{"model": "image diffusion model", "dataset": "analogue clock faces", "train_examples": 195000, "image_size": 32, "horizontal_flip": false, "conditioning": "none", "arch": "dit", "objective": "v", "cond_dim": 192, "norm": "layernorm", "hidden_act": "gelu", "mlp_ratio": 2, "head_dim": 32, "fused_qkv": true, "qk_norm": false, "dropout": 0.05, "inner_norm": false, "patch_size": [2, 2], "layers": 8, "width": 128, "positions": "learned", "optimizer": "soap", "beta2": 0.95, "learning_rate": 0.0026, "beta1": 0.95, "shampoo_beta": 0.95, "eps": 1e-08, "precondition_frequency": 20, "max_precond_dim": 1536, "one_sided": false, "adamw_lr_other_params": 0.00072, "max_grad_norm": 3.0, "max_steps": 10200, "batch_size": 256, "epochs": 13.4, "lr_schedule": "linear", "final_lr_fraction": 0.05, "warmup_steps": 510, "weight_decay": 0.0, "adamw_weight_decay_other_params": 0.05}
Rows from block 4 of a small image diffusion model, named by matrix and row number. Rows with one number belong to one neuron. Each number is 500 + 25 x the weight over its row's rms, rounded and kept within 0 to 999. All counts start at 0. Numbers have three digits each.
After each neuron's rows are labels from the 100 images, of 14848 (inputs lightly noised), where the neuron reaches its highest value: "peak on" is the class under the peak. Only what is clearly more common there than usual is listed. The data: analogue clock faces. In brackets: how many of the 100.
# fc1: MLP up (model.blocks.4.mlp.fc1.weight, 256x128), inputs 0-127
# fc2: MLP down (model.blocks.4.mlp.fc2.weight, 128x256, transposed), outputs 0-127

fc1.179:530498529477513523500489516488476470516498451444492492473491484524512509502486533508512485534502493498500523485501501444502496505546511481495488516491511504488425495518499484513512512502508482487486479456500484486489524516521543518532487518513481463476490511480496533517535560513495538444545557428500497457461498528504481515507498531503481563465515502501488482521461537459495490506498
fc2.179:548476468493526469464523517492528477533547481432493461499504512592498500551480475525528481490478483440505498549503506530486485470503458527487496524469481509512523514521496526541478498528502489554470479479516518497496501515502506523544499488513521545494521515500505533490467528481510513478529472486478518512484513519491521489515487502527527469504504472497540507499480518522465516496513
peak on: backdrop (73); case (27)

fc1.83:502446501462484431471512527492510507524477538589513498487501513512493495498510481483491522525508483501532505458495549486443470482508528505479518474522497531466475500534477508531541492524498497507487519477524502487484525501519523509520445499472465469507510499518518470515530476499509538525504491498527480459489499463462507493487522494532526464496510501495545534557500546488496507506518
fc2.83:508530529467522444553493459478506514482513476425498509519500513509537548492459495523480455514488497508499498469499466487488476526493474471493490493474513519457464479519535536498527487483477512516524506517526515525452512495534536474493489534508495532483499495473451528472484529499525488506492495501467511569500469475465473492472492483517510529475525490501540517452485472487500492488519
peak on: minute hand (31)

fc1.185:524473502491472489483513483439511509502485475506499521479507503512474449498486509466494483502487464521508442460490518535469512489493495553501514485497497505464505480486488527530508507504483580498477536474490531461491485477497495496529481505455505483499423556506503518472491538508497495493496437498504477490445513527554491514512516501491497535508486536469493500513533485528460481526496
fc2.185:504514524485507501507514502526504487501492475492484482511505519505508548537538507531498493454496451498480461475541455498473495493476518522520495506493482486516465519470499536462524515452527407506515509568490509509459456507495496499481487471514498488510530510505539461476500510481460551512453507495471496525548484494546501505520506505496526459514483540468492483508528499472526493489503
peak on: second hand (33)

fc1.12:524478510497489460467475492466504551501480528458497503478505518492467526509499513543552468506502487480529504479486494497467494486502487471543478526517487520538510470519509467512555476543483485498469482507501511501479478501474472547543489513533502516534497511534512484499471477470499498474474504448422524491445516515523511522492490470441513466500493509504500520493512510499439483480475
fc2.12:469506464476486514510509513484502504490514451477504528524492576517485480500510494485484479479530509485540485478509535517477532518496511549480537470506526476498508530478554491516497525473554496519491492529472483480529518497529508536497524482543480496508466473493496495489517502512511529455478495474494496515534546458490524569465469495501518471531500444496500495472447509515495459473506
peak on: backdrop (100)

fc1.98:512478514493476496507507506506537472526492471486534511480499528474516514500530489483543517509470478506500507477523508506508522506504506547519527496533503465481491493491533514517469528482482549493533541527557503463524514463473495500462475517533508433531474521478501542494524496478488539557505485465436532524494505516492448535513489531494500516525548466481476476505521513501491451507496
fc2.98:498516506499508536489530507475476506498470486486518488558507516483480478485495508535497442523491466508490505519479524474529532517485518477495525531491517469494502520467462490484473473466552448517500531440539521563539515487482483485514524477466514499510524484495531484500470474502500490518510497480482510547550487471504456521512490490467535495467537439513473480492547495506488505477477
peak on: hour hand (43); minute hand (32)

fc1.127:535514549469516498531523508538458496503506475443501537593492512514524506484504525457523470513514497489550519504532508477522493489552522491453504557557501503516491504496532504536489501477497497524527506477518485534522550522520523510527505494506534502465467468466486499508505487525522509503520539479507479507500478479503515495508485526513500507512514477545471486523491537488523480519464
fc2.127:545478493498515449491503513496532512510529525423503504587510502537527515473489464484529505506480519465513529540489518523496485514516486516523507533488535483487506541513494517518490498528521490514497476473536499526450552520509463539528528518506471488483503530503522518507510517487501479487494504457512543523502490527504511474468543543480474482524532510507505476517465502538471516503531
peak on: backdrop (100)

fc1.58:545477506482471506492508492541488518487486513521511493508480518544516475481477497503506511489491497520553516495498527508417493482555495477478517499498521481508493503431514482493526488534524565500505489472493463469466516465502467498542477499511498461464501522500460455514534513486483515491489490507530487498524522502455496493520461448522504475563478520460500484541522516505490476494518
fc2.58:462522431492513463462509500493519541470496501488492473510506525507499492505521503507469515469519529539464498461499484527500504545485501539494485497572516491579508513466520508502511480473481452487492550525465484541468495490509490532444507507509483473493512493531515502486477486537473523496458492503459516473531484502489517490537514522506484514533533502512503514463554490512508497511515
peak on: backdrop (100)

fc1.209:470520505490514510508495462541523494512504464515489511451571503469501496446491483501503484514492509521487507500516514495443512525491498535520512510508524464498467466506489507510526534511453549449499514475473467495496524461487488507523497544457510484487480505505519534495542518480527467540480525490500538511487476511472508524476490475553465519565511493491490495476467495449505485482465
fc2.209:504503504488510518513540512509536485477470544477519501535506563508494495511497483513479485475467484546504501508510491532505434513484488514510526442510507512433524480529482548513464498540487453535498513482496532533526508493460512501524498501493492480512504506525489471473494467493514473508469550513478517488500495515486483521497407493497472473510486504524491496485479479499474509462444
peak on: face (100)

fc1.8:522529521475497515500510495520502487489457537481475481513499492480533531504457507491475481495539476464540490513464489531503511463510499516468500502499546518499529478474502473485468476494499494474511517502488487545537474542503490539507481476474581461484451519428508475539507510482517548491526521437517484508479507502514514501511504502459481463471478516488495492498516508476485526529456
fc2.8:494518464449493500523467519522507502469497449451536535514530475461482499449508522521545495529513504482511480502475502486541482507506512519514513488516515513483450426519506509512520520498528544505472499494489511461431518509527471501506482483498489517510486496484483476501554509491526529504524437449483485475534510504508495509521483477493506459501480473494484492491467479525501533507551
peak on: backdrop (100)

fc1.156:479445485488537539523465493511527465505499540492509484522536496533471484456502504481471501513514504507497546490589484545531516475492504458488482509532481478514503500469486449516484473490518486510465526491477521453526494492510496507467512514511483461460491516514523475512492511507502552429535478528529508487534523499491483496489500530484505512501488448471490518525502524512491486482532
fc2.156:529525512515520486513504500489499474512510448470461524516499542498511506437489519540519502533482511496486566487483511489537542526515530449508480500488517511490523529469464435520491502488514504524486500546516495479520546504509511490544518456488526546505526475468499513520506490480492500453519478525514511527474522460513447517483483465480480491494508474515533495475476521505548520509526
peak on: case (46)

fc1.112:470503478477534531511463514479476516490470502505490488489536503510481541451529519497487524479511501476528501512544539464537500487498482509526454483508473475511486519486491485537531466527448510513503538465558503560536496488497504489457503543479494465494485467506511495521477507499475512533504532506504489487494490495510503414510495533507517474531497482500543507495473493481514566475516
fc2.112:495497485516491509493529424481504542496509465476504504525514455454495512524530513491463495469527466540498489512473499487525507514482489502489459526524476448506512491497514542441529499454506494495519499474507518507528498529491533466476510482514504503510516486505515474501511434549475546487484530482458509470508474512487494536555489548506513447491485520507496507524534498479512500545498
peak on: backdrop (100)

fc1.28:490518499509502522460484518489492497515494483526506447375526466476513520480488489521502528480468485520528481515517503517475480489501508484529476531508485493513498494543505469506540483483521489467533480482515477453513462455495485498495507476523466432550489474516495503466536487486482514512499494499498478492496510536496527477514501521460524464528489528473537537494492480477506501495530
fc2.28:505517489478482474475540514499491452547562476471450475491547443501492479512479510530496470495525498485511473503488491485526467496499489499496490483489467506545500501552507479507479523466496479535491477520505512447518493538498541497522492511514491525539496519442490498474463548498511505488487479535483476507519517492484509449476463472534517482475521472496526519492469508537512454462513
peak on: backdrop (88)

fc1.22:475510555494485513490519503521439488546478494508516476498540533467529526505486504510523494501513511468511509500509540469510530493493536505451545476501490526529518477477520509513537501500504470482535535452506507528508516479536476491480480472547491476522495491484570490533496518472438522554528501510496482499506460460526483510549495494490536517505532525491488526485551504504512491487502
fc2.22:475522484511505484505439468493523507466512494502487497539489500505491491517585502513466478518440502518496501498490464469545517513508476485485500523544497492437494508439487499474519481515500537536472506500425524521555471503543477505502453500462467464529520514505484486463502470497473514546463494461495490468495490505504500512520497499488496512494502516510488486528502512527504503476495
peak on: case (27)

fc1.236:479559497514539519486513484538526518495531495485519527479520512490537490494507566495477534452507489494534525494490525488494495512497533530470481540496500501505533528481512539501492522484495541534529519509524497513509532484488492511539505507521538467445490467517497508510499493511499529522540485475495477556526527465519477429522559507481477478504543505490491463476455490489480484514474
fc2.236:491487517506521489498496498487476501485466500478508477576471515526504516464511480504528470488462566509513501484502497521468498521559506494490491481520523483517524493465491519514488520533515477497515531499506513515506536526458457558496506526465541496504521477489526517514521547532513514540474473503512490454497535481502480428509559496464477550506518530507492508469478505498472497517526
peak on: case (57)

fc1.197:470510500510500534510514466482526503502488506518462485491501488490469503526446495481521491515514515471509491486451520489550528574503469533503476476547513544525493493521517500503514501499479534538479494467503452475496522496480505484542499491519545454509440504517468492471541491516525517459504494528483512481475530476483501465472486479478502521524491497548522483497441486522522536459497
fc2.197:480519533495516514466464484522507517483496477517473469544497505520484537456497498484481500502509479505518484572538461494446458518514491485477516500472529504491506490483486447520502479513525534528516502502506482518502462471482470522482474470486493530501553490533480514476480511493505478453539522490466485425508478481493472555516510479543486545503487502495450481481508491482496526478497
peak on: hour hand (49)

fc1.141:495489492497508490518475457533503526477448567522509536572496476473492509516507510497526514493489487494503454542489516536484507520476497495530492514507496558546543501516498497486500488501511480517498485523478522479533496526487536479522549480475542510489460476527478503476464461492482488493486439494492444497498478486508529498512516484489530478503447495522529465520517489534519497538468
fc2.141:527490514492492498468523502469506504514571497483513462446503493576499464549481485499507474511481488470485501522511506485512510473533518527513470513478493469521521516500521487527502472510499508478506487464460499484550501507492482517544493506508590511507562455478528492507526547506545509510485450511510485466507491524512521484524527530533497544517482495505516514476491514514490492496490
peak on: face (96)

fc1.252:476509475481509460506503512484528470535467521496543538495537483505478533503498504507519502474525517438491504486493498522487475468512526519454474494471513498488477491481479453536536556502521512486497506530519549523508529458494461501519515496488485443513482488512541505457515489474493478504523487476500522509480506494507490520493467514439475521459469503486508520476502492558435525461495
fc2.252:504533502458511504502495488478438505491540495475524488478530496520453495520489501448498498465515505479463504518503486493481503512508496534517507496504514528521498510547540467508532546503486469431487526529497512469515527520539490528477516506488473488498496497481519499511505449499524469487501522550431499565506531527533457469481484457498493468478508503496518477465509486482525532510473
peak on: face (90)

fc1.165:463506511501467474501471495531486477489468506457555481493510557499504472500511502489532480469557524497500478535481497502426501502567509538470537479486512530513508478509521501511485510497520490476482500475492491469490499478486471545507497533557532496517481464515516465524521519469454504519482526459521518466474501497495448528515489520512480523494506526452502491500484481516509460535495
fc2.165:500505479514534478501469481462444519522477440520529518485509574502476520506485506529548487479520527542499517517489466481529504516511510491489530493496516483517482542519484515474475470498532534492426524482513491519514500526474494556476544443508459471497492496486517500527498513510520499457487495506504500517506511499497487458522489475482529474496471527498477473478483499521548501546527
peak on: backdrop (100)

fc1.220:520474495547490525467500554477497505496516549504492537497537527503527529503510494495485484466557515501511491471451488484480477509466532506537524506502489486524481497495485494520512495469493549509487537510469466487441539502491502472488491525479454491491496519445523505480525482457497521516517472496516490502499522482456493487494464483519515524501484451503450543537553519533500543526494
fc2.220:526498457499520498500526468492529534501468438490489472484534543484446445553493525492471481499498461482468538495520498508490483529464491476515509490506523454532499497504463510488491500487473451501511531461505514474452499497510526500523493459471557537469508514525463505518489504538510462486532490504521507510510495468490507472532497506493521516509481498445514537489535491466473510522493
peak on: face (93)

fc1.63:499456517486528494518481480519452509504471499486464508483477491466501509510463470496458494517524483540473512508503472513527469472496444510523540518506513495500519526510533478500480508530518478501494466515510473505504511581552512519497522524538531502501468491509467444506489527515526521463446533495500515489491536456450506476488479503514495449516509541513514465485470466482522501478509
fc2.63:503482546452494488548481515521488480485500478493507516528517508501490488523494487547433509509505471506500489488502449507520494491515515511524472522461545505480457476508505513467493490484459533504520463492531516478530507530514485504507533523476508465516509503490544446513531524455539539524437492483515507502487539525516527524528455475471459525519459539483523497520495493500524494474480
peak on: backdrop (100)

fc1.224:484495530478530538482469488473482533511507505513497514519512497527493472458539516512479509491485515484504552511440471508502462499470534482481546492492463491535448480509519512494455526481461506477481478481470534512480507452479488461483536509506520463482473472500495473499463480519475530478522498444485506501479492518482478545488535459506503486459518478523534534530495550536484509494503
fc2.224:508538516454499485508543514475553513520473507506503514508469506507479511442487497488520516526533526508480489501521517501508466491477499516495515495547477507538499498506501523514493511506476486522543507504502545570502548505516473510505519483508490511526499449507500480470528578509536468453442512548487481498494499503500464465479479529508507504458513448458494489472506459503492500497468
peak on: hour hand (28)

fc1.76:502530497501537497514462501510494533519499512480529458535473506490520477481491557490464484491525438482522506471510504462474513505499494516472501472465504490507546495491511503503507484542522488535490499467481530456488535516505537490495497505507574491447468448464492495524488496537488504472510471461476491524497497476507496474488528512454502470519547509491523487464451492465512544501471
fc2.76:484501527479564512529503484521508488496508501480472510482407488516533529489514446457491530530492518536513503475503492538485505515534509509478527538519521489518519521491494504482536476462492508467599478508512488527494495488485513493515522483496494514512511481527531484512541488435506528499505485515497537468514493480518448539497516476472530500508535488492469499496484481484503492483519
peak on: backdrop (73)

fc1.87:541472505471500448486492471477485506507465502533517517504523494529484514481508469496516504533486533475485491512511489481470493485498503457477512471478511494486514482535479525527575443499510481483517477507465491458534495494509477491502482512484468519500541597522481491495514472481479467509495478503505470517513450495481464489495526507538512508510494501513518547534501573478515476477519
fc2.87:474491461461475507510487536549529522481492483498497488504500496457533499464472460510513490459528512512486471500522531483478522518479508507486500507521491531493491508517468465481544431515484489508499514490484529483541506484501486509480507481505461512493465537560518511479493525535474503509488471561537487446448532487498525514461520518497505531526496552493504518503488489562493509532516
peak on: minute hand (26)

fc1.7:454504509488477482509521503480525484498487533467492477475519535498507503505526506520515526465524485469556491494523479513530473527499479519513522524508529530524498515517508475468474528482492458525473520500496526457469493577506510529506537485517530516448533526471499452532463534470447514512504516500509518503496487496478476505525487464493515480469499505470470488491524505487501566551457
fc2.7:512518484549496471496480496500425497482493482536508512557473514488524575493485533491460463550507517507488507507450481483500517513515502479504526482480514520533480470484535499486473536489519516476478479508499494530498512503523485555509525526483472545523530480521503502469556474510530480500505469519496503473496494503512467505537536512510493491508492448523511504490512499427487473494473
peak on: backdrop (78)

fc1.154:467498532474469513529464449522438501536509509498512525512484498500527499533477496498508485520466506510493522500505531531501436470521486481504512547469549486469545508516517502486505531504477488513511498505488507536529500539460483514548520507558532494495530512497511489533502514500441544509475538454480473493507478500512466507554467471483494468497495542460498498492501499474495507531510
fc2.154:536487484511514492492541516498521524480509528499493478494517494515479482510546466469517525491514498522514545459521493483518462532529492515568493464495534513487501525525529528492489521537477495489469515473436487499507494493484475452436453533491502503523474525485472491469474484494476427493488520559488486533506487526515519466548508471479462492494504509496499505504527512510478495529478
peak on: backdrop (87)

fc1.40:516494500493454501442471506496487491484506484511507488508518457475503458484485497459455527488497511508536492477460503496490516491498467461526430548491555499515473497470539520492501519494497480533492506490507502483506523515476537516548542489484516494485525513498483511479496493514463522435504519517486519516537478523480551538512545501528477463514449504516477490523472492508524543468523
fc2.40:491484487502508518522517500500467461486490483539545491508512490497522519492523506468518499504509501484471558455487515471506506538512499461467446489550570483525480556478480486512509507488491489476501510462505496525528498533498527532435506496529510512499465525491491511554498492503484495498488505441521531548470500456477522537479520491544485519483491520510478509497510504482444503484539
peak on: face (95)

fc1.91:489490529521476502490507492504533470464488455465496490496522535488523553478513522481504487457517534520475553504527483507454534504505499493497501533551507535515518484490535481461484506533530519547472519468537501481447461469514477524500515515496502487477506514461533494541501568503500504481532531515518487516530501460484467495479493517480474514492504484475528469476509506501483463442517
fc2.91:492480494540490513503497515520465477496518566536488509540520531475515466448513497489496491476528507477541501478478524509481556518505492486507485490475496541520518493470481470525495525471474494492509491574512497534463546513525538537458495509517495494527464542527504503469484445505481505467530538531505502507455500480479497473466513458462476469496512490473512489524485492517523512482507
peak on: face (67)

fc1.104:482471488520449513523493464536485496510488528450484521552504527527527495512490507521490506499520518469513495515501486489504456485509505497483533519481477506460497473447521533491535528498483488462493502499459453495507573483502473501532493513533560524491482489495512474536540524506472490518491486473520509525539502566496459510540521462519473539501542488496462504506513524520495512494486
fc2.104:537521498493500493461541534478474504521508470435469543449512517439488512508469509476497461511526499474517482537496534478496522508514456533514542496491509474517485505512482495474523497451532494496527465506538529517514525533490518533485501486505515500518473502472524496464453483477472512494504477500500503443509535521454521475490540522484480473505525469492506528520462508503486466464522
peak on: backdrop (97)

fc1.219:495483520529523471534485454517463475465512454513476486541501545503492466530485509463524503515482478545475473525503507516503492509452502500487514533498513508491557513476493508535508415456505482494516558442513529495505498507507523466488498493514486504515501476540509523523547495518497564485525476516531496512499516513518508480542498459497479449487503499478506485474520498486508505526492
fc2.219:489486474515472511494501555536530463554529537458481500500468517492540509494534491548513494502501507472546489474519527506526485491512524500510555481527510509498500510476489517491471471491496501486496531534516453497500512477491529463493515490484501501480490488503512496500470530490488511493519487440510512476487470515519523464531490490487516557453533524481394468510510524488484508508522
peak on: minute hand (37); hour hand (26)

fc1.251:480494511466519497453498533523495508506487483511533526511491497484503521523482492508531489442489478502485510492442493539516525478508506464489514473496471517478499495503466464526506538487500504497440480489508510486534494525462494485493445473530502500533514480486506485509539484494534542468516500485461488518523512557501463518475478477503475485481475545454462574491474467515465484482544
fc2.251:501501503472486428554487454489504496500480456512493484519496465511494486517492498510473509474533518502488539500512486508491553521500481459475526513502478480495491509521505457530509562529487519520495485515476559516518519430516467512500457496507541475500489518510495504488490529495456483474518457574475506471494499506508493502506503539501469531483494506549530514495479487480518489505450
peak on: case (66)

fc1.132:528514484473448473517493456533466510493509514475492566513481514501524493509524488525504492522490532514471513481528478503528487536521492509520523508469570549492513529517557470505511455504517493489520515513479511482521508489522480521507536491510552484498531582533515491521493531536471500533496544463502482535509469484491489525503524460501510459499503531521500489478469496504525514514493
fc2.132:458495535528479513516473515506477474516512513535498483499516488493528459488511458523544516465461467514515505498482528493535486495512517491510488494525516557486493464481512537468485415512467525497511496492522467492483516520512517578520503490500543507488491564518465495504512480513530516499483497463528494470493474481503514508496511513458502549526488493499439469511479492548498495474516
peak on: backdrop (75)

fc1.150:500445505498442497476512514504480541484468496472494496482520508508518498524507506527497543494497478475494492524480501538487502486528478520540456474519507543458476494536555515545538484498505472495513508486483462482534536473540520491537532538543499473459472483553499477483529508489489528496485502491514473486549517503476496490515511496480460478469507527475497492502549502445474476533500
fc2.150:519498482530510504526481540495484502549544558520490554556482512496498508550504501518513464509545502467533476523503519478529513521483481490513494515474513499462466506510469529521493504501512524534461511501511536526491493511494462517524485495523475488543507489511503532506479462526491527467487470439495496542493506554520519499502487530504505479512482432523511492513469508531521540455505
peak on: case (61)

fc1.10:491481538507505503476515464492532471524522509504469448545501493517513484451529468443501533486503484465511488502510484484494486485511521475470548503494485465550506492506468536538520555485454487485491498495482491478481470505524513444489518493513482462473468502457504532484477494470485506557500474559485531466468512522503497517512495501529532483489467505518495463525527529464498494504472
fc2.10:491516516528468443520482456478472504492480496497503531479472481505507538473487516525458480515548490526491499492473485495472518514502508489489520511490476515530534497482509498495512539532498508483484503499472478502503500484495492485492520492487455474528517461535554475488511497495449489549495518464494509505543504491523454519527507501518522519482465475455484457463525474414491497498427
peak on: minute hand (26)

fc1.229:481498457525479521482505504519518536510490491501535496499604497492493489467471514544508462500504513511492502520481480513529490517492487487555484517551491496492483491513522497489497502506494524495461518497512468414509520477518535492524532499496539475500474537518472477480511499521531509497523498499463582510498476497491549525467505462516490508501476485535526538492486464501496495477490
fc2.229:517467531463478549521506497494503499539510552497538513463506474525506460471522516484495578523518504497486515490473501524502511483502518479484508511510478524492502513560511527520478508510486520518559479491511504553487486501481511481495534491506506482484466473506468511547560505492542494472565534490496516518481510467489487552475491514547529504467527513477501515501512483500499495445505
peak on: face (100)

fc1.210:476493510535517529496523491521518466487514493553470491491543492471473512501512503502520501501508549509502529494476518512503493524526521504505468547531528485506503512482562499471480502478508525497499517501497508530485473532543496534505563488507531438499461498474545474511514517515503544496507490485542508519497513489482495517520503482484528483490519486464540590494521451538523538517474
fc2.210:509549506483506482509483474514485484488476504458506538499527475504448511496481539530476502507487566485518551497517469488474476532475496491538495494474522498498500483478442458481477504496468486504510509472489492500503506493528476453489513563489484518517531473520451507509494503477519475480508482527531489473558519525474495513495505512495509535545505470476551546491523523444477495510534
peak on: hour hand (25)